Weights of a small class-conditioned image diffusion model.
Model: norm rmsnorm, width 256.
Training: soap at rate 0.002, 6900 steps, batches of 256.
Data: trained on abstract colour fields from 500 small random pattern networks, 203450 training examples, 8.7 epochs.
Rows from block 3 of a small class-conditioned image diffusion model, named by matrix and row number. Rows with one number within an expert belong to one neuron, the router's apart. Each number is 500 + 50 x the weight over its row's rms, rounded and kept within 0 to 999. All counts start at 0. Numbers have three digits each.
Before each expert's rows are labels from the 100 images, of 14848 (inputs lightly noised), where the router gives the expert most weight on average: "responds to" is what is common among them. Only what is clearly more common there than usual is listed. The data: abstract colour fields from 500 small random pattern networks. In brackets: how many of the 100.
# router: router (model.blocks.3.mlp.router.weight, 8x256, trained with AdamW), inputs 0-127
# gate: expert gate (model.blocks.3.mlp.gate, 8x64x256), inputs 0-127
# up: expert up (model.blocks.3.mlp.up, 8x64x256), inputs 0-127
# down: expert down (model.blocks.3.mlp.down, 8x256x64, transposed), outputs 0-127

# expert 2
responds to: smooth (81); bright (66)
router.2:455420422638491516506512491535539578504454487506535530498560552512495489452542595470520475531510477510467506548475455451522511501504460537449496455571496492443458480475553513487526587536490540488604509528632412481527470472557409496403481451502448543497527422415466481496497465474533491452431475478534543513495490489583504523474467408568521516486466437519486476596451425480460379482449
gate.15:528511495499514487498498500454494493496501504501501479499503484512493466619483504540527525514506510451480480584501410501501498502493498521433498500604504509428501519501551488423584505444505512509501649452591493501558500456399586493489500536507495402477535507509451481524504500498484382618458630552505496525490509509500435500505364488552490501500501501528498546548498403438496489437496
up.15:607481484479502487482500485490496500502510502505476486500503501512478473554488501557538514520506497486439492588505451515497499484495499516496497502595500506358505484489555471283583503453503515525507644436578504504509506335396536489497500549498477461450509563496436501500494452501500449620488633670502500500500446504493499475502458494635500501500456506599496579534490466478517493490505
down.15:509505501525437500452500513509497496483497497459495520490507499519524497515510381514536487462509515497545501565500498483486614487478502509539499466500510495500518536503493506373554498405498500383523449502537487504557628500477467317527512498444500499558505506527495494511500519471493543501500501500498663504495516515463495485566517565698531500592497528503474500482466498367511366440468
gate.16:502509500428501500470455393475575500456542443497466496475504466544500548546500497431639474456515492513499462497553421520514590542506481506486495515894512443624526475496498473508462471518480525472500528537498498512469502494498500512504503335477505502502499487500532510568491530528492488519514414587514540501499479545493503500470493475499501505521496397653503556434501499521500507498485
up.16:498486500481488405575496583480440478535453501492506501504495511454489494457499468516511511651486534496502509502482567470498487368508564485502530466287420497475484522500502539500600591499500474509503441352510497469567499506470553465632491583496498499497497501498490494501513473430498579490502542509464512486501582292532526498533499577500481498500448507500493437511503521445530487490523
down.16:493365534426516447563505499500539501505497517501498514500493508562548499510505546493501499478498542561503496403461493512504482504497500501561329503505501516628462474481515508500446666508502510517473339499471527500500544542438503500769555528376491465632604498522525499514499499497500515480496516486541382491530510428457478506492414551506488498666500498473491476512505500514472580475495

# expert 7
responds to: dark (75); smooth (42)
router.7:454584477453489523525525424487575567534406553557484495470474575567454473534526629561438530378497524448453441473546580472501478417538526472466481579476488583496390535447396459446426497576494570500505489492561494484489502495536605519501461441619527543519486518473429451460524517553522487545511506418572429459502436537495586574497486473454474499556494564383526477522507494471539496460537
gate.15:574486508522508503512481515494480519451540444497496702500493453500496583476499465484485533471500558494534470465498491499512495501499532497475471530527473451546491499475490555494441473518536546470502494508428488501510479495500505500579492505481554511524428492463503492492495502493528496518542494588522534512459500500504553497499486492450440509493626513486620500488497503538488499527491
up.15:485500507600498495512524551476480495499573463526502438500512504524494533511500399494471487500490579492498459434502460503590537582502590552499500520432461505526499498482502502505425500457500505487495499462334682505518460346491511498532506506558500514500497503504519395504508503497523491497503546525572503537526487480502561498504501502502469510500499501485501499391503513610503510508534
down.15:499500519549491497485629498498487501482453562484499495500515494479504471503504508479400523495585479522606547546500465526472505499491493502494501480500513396495503496544503468599345497500500517500502500504515499496530646527500512499508510526506501481534499563413476489535472498501468532507424642479493500509567499504488455500499545390515501500523495722507537498527424471616495520497483
gate.16:487500501480502506498500528445491519502706513499508536492506500396527502500497544529502514499451470280539498456500500486500499476506526483514497501489514499599495478603500487606562462482508495503502491497487503505545489514504619494633456500471508417500509418509492549495490506523426506489464483534475532484494496516569513532481492498487469518497550494608510499503499516512504445500498
up.16:483516516493503499477501567487480527496677520502499618504508499452547501503500571547505520500437498206504497470498503491471495490509498486536500500482506499518493436562526474568503489488506493494500487518480502510508502540508514490526490500442503486432504276500484536532500501498501500497493412524503513499501479504543503523491486487448504504495502494616517520498498502500506495501479
down.16:498543495492476503447457441495502485501557500459498499498592456561439494534541360504489472488546486558515564527531490528517510499606498499576467500497423499531502513508497492579498381499577495491536499427420539514487505365498500489512521459491498443500466491397336497500495568498489549522503539800510500525500338500580501504539488483493517499545501486404501501467595498388505463495515

# expert 1
responds to: fine detail (36)
router.1:547459528486502455526476508470488415544478454494511457548603537426542495490596448476508499497501510520491497479521511580449479436447504353517402533442469454552570579468495548413526483497514510528544471521428480500470598482466470439577514467467518490547376574409548498498479499475523541615493448452498567503447579509540483505495461550503486544497502452599571636500616504522495493464504
gate.15:541488435509529501517460502466507511500432570500501494498584513500500498504468558534504487554499577578482527504498502502509478504463511500494504469526502511428521505607500482448500534500500487533499525505511483587503498407500538472498466463504476512503493549501553525636526500499526444416561501506588506551499396506560511519505516502445490487503515495403298487497559500395501500496503
up.15:494625505331467480481492493462500490490473501501506520494462501500564410505522502482514506496479378500504502504501481500491527492534496484480485558487498530731479496499514480548499497500500479458486468494481500497491504460509591614497545499543499518565504499493495515236455578520523489640528542457533576454498485475502499500497515493447509500503466509509591502494474498501505498462497
down.15:497471481451496492499487482540502520503441462504504449477486473433449537447500502503536487502594381523565504515434498501458595494500506502507498499509506442500503480389497488551501489507501495494495513488500554500501514471499361493449458483477508558490474493498500411534482430602506500499474499465502444495494335527499504499520457541511504507493544487500501413485499479506493552499502
gate.16:439511538501482481462478541471500459524501479500473478505509508498507543489501502524548506500494539500499642501509408493502500517545496500497560508478469491497512725557486471433534320511455470515375513506528378415429501500494495473520514480454501495472526454667500515502500495392500496504612508559521469519629505500499500406519490501647560493501418499558516489471557492500480550561498
up.16:449563502511498464507435499455586480510519507522577494498504555501482501499499501505507500450501482500533502469495497752369601560504518472503499499526510479483498533549466441501506435481492500581451413570380478497476502504499497499506510492440478500500561482580489500482500500478558502394551770596569511513621480322606473492509506497539525497533438405494503505501510499496465486537489
down.16:517497502516513572502370451481492504532500501493505494554501482567501418506512362464493447501496589510517541535500497553211626561497503506498491450583566486495500516483510533418502519419498468495549499499506443487531510428396470440500500493484509511503555416490487409506500517486455502502360518472482405504496497502568493478539519501495498498445500514507451571459299501505664500503567

# expert 0
responds to: smooth (97); mostly blue (41); mostly green (36); bright (32)
router.0:473523422539474560548571456516484560523465538513506496437516502541465484459476566452484566542477567537462500508478429470540502545504561519471493513540478537480463529499548471539465589542583496534569478527562495469591441559574468473377468510599542607536426475566552532461478551494558513500428523462485433410582555513432485553529548399524542483522455445335437466600456482423498502544565
gate.15:500491502635560514501509524556449554494450498498347527474480500441431498564503493506489500500556289527568755457496557447485478492501504472500572500471502578482503501489502529502496572495478500453496501557504494507477500512499449501498507500493449505517499333603553504494513499503511571506502502501512474513498506496503511480479417499499493499495456501498499592538433517488368492484471
up.15:497503500538497485519500501508475520496467488496499405516492506309494500552366425481267502503496460761513786506505553437468502485495498518496646569459501517501501548461512491493511514490497502475500492563460512505499502508500410499470502463416491503500480500550598528464508501458548501520476500482493500497495510404500522471501497514502506500500499500522511609500455434500494497514498
down.15:504494527480560481539631460494505501452493468479507478504501465499501666497502551503496500484487493493499605500504366520416499499653502494510497497551491502508499492489518511499499459500489533468498501501492502509500505743500620501506500499537490498491452497667533496511501502449500519472525502559393508493506418509507530497485506492344504496498470508509501475480432512506493502456501
gate.16:501499509528504476501502502507500490518585497499500496530482654502508504477472502669546522493500398499501500489508323548502644502458502495496501487490440589505500499496487500501496492503536499490523454489493500498500500474505484499505501499506507500502499570573477492503494515501284566505500500499479549500520501650490504533507257497500576499467509500480498500506500510518235464396553
up.16:499484491496470508500500500471501512500505499500509499500520500476497502500519499506488478499501500534500494542483806493496494471509515499500517575474502478520497399473513463498495501499499501505499559504498497512508544507500370499497496500490446500498499399466505602497416501488504448504501501514504480500501497443504496397503612515501498501519459523558500505503499482494595577589458
down.16:464500556502420510497497508503501479499500503500500499482503505488500612496501497496492437502512496565414432502502563471489500457521502544507502490475495523500504540471501498477424558506495508488515501497436504499500478521525497533788484493504500500500518435498498525468454500370498500498494493479543513445501498476554501617501510503478513543485449492537499510499471508503495498466500

# expert 6
responds to: fine detail (100)
router.6:632479516498505473472515532539481451564529482539487491540510517395525502478525348470527494540489487549507493487511463501539415515506486505575499476421524343574539513479601491455595512466499486534422481532392494473490517473393494447543525541445570387521471549533558492562503474464437536565539501447463524541468585406542496429470425569505560480499543468555540641446545509563495512576520
gate.15:522503502489500501418499499500506512496516305499522499493550481508508522499503667499502494499507499499501519489509517494352485502540364464498501487499697502498489659530509499461497517501498502565428488500462464516527363481539524525574499489365493506506476500476401530479458499505503499501523504499388482511498497511483491621508488465605491498500598486557480539556490501591520500489501
up.15:501502508479440500434488477503566504497480459498531512540470537510497555511507622490511500492511501495500518397502500471468505537498425505500463500500507494495509503501497634480427518526500461499447484508505492495501275489510468520514508503472501542300500500463418507495354514509502494517499372494477493497500499523501494588500562485516491522497705498519478499547494412558500505486500
down.15:518447418493552576499415477467579500492523375310513610502502501503460595500542459530513369493535501483533501502484514410500561500512513563500502497507518486607502547501503495493486539355542565492493498498517493511518493492426497527521498495500431493450573498442500491511374437508472577500500516500497474504390499559473497551465477505500496487494383510495506501500498523412498501476498
gate.16:423547523514503503362597501482498502500500496508646500455615529534505471502488443492452506501505500446500502597513500497496472530504478415502497519499479500436490545449522388523541499502508505500488500487588518497506504500503502499501532447497498501502499606495531473552529480427501490457442466497505500507504486502511491501486482489523506510432523502502552614502504501493504487501502
up.16:512496502498500470616501500482503512500481499500493501511506500380500501488501567504539494500473436560464501428484535505556538500493500507500496488455622535500554465551497597511497475499498496492499497497497534500492501543490500501503501513502501503500506367584498587492491501519587543508501625564468496501401501503502500497503500503504493501546505599499346264310520417528410493460411
down.16:520498490516526545513426500488496501499511495498496494500501503499738535456484422513509513498501386592497462507514508570503495559454491626441534411489488488448487500519498644459505511291588457501497336467444507494495521503427474495491477522501501490516569498517496500503514497528503398484520453499506486629429541500475448508493480478500497484501567577503435508504499501499502521539612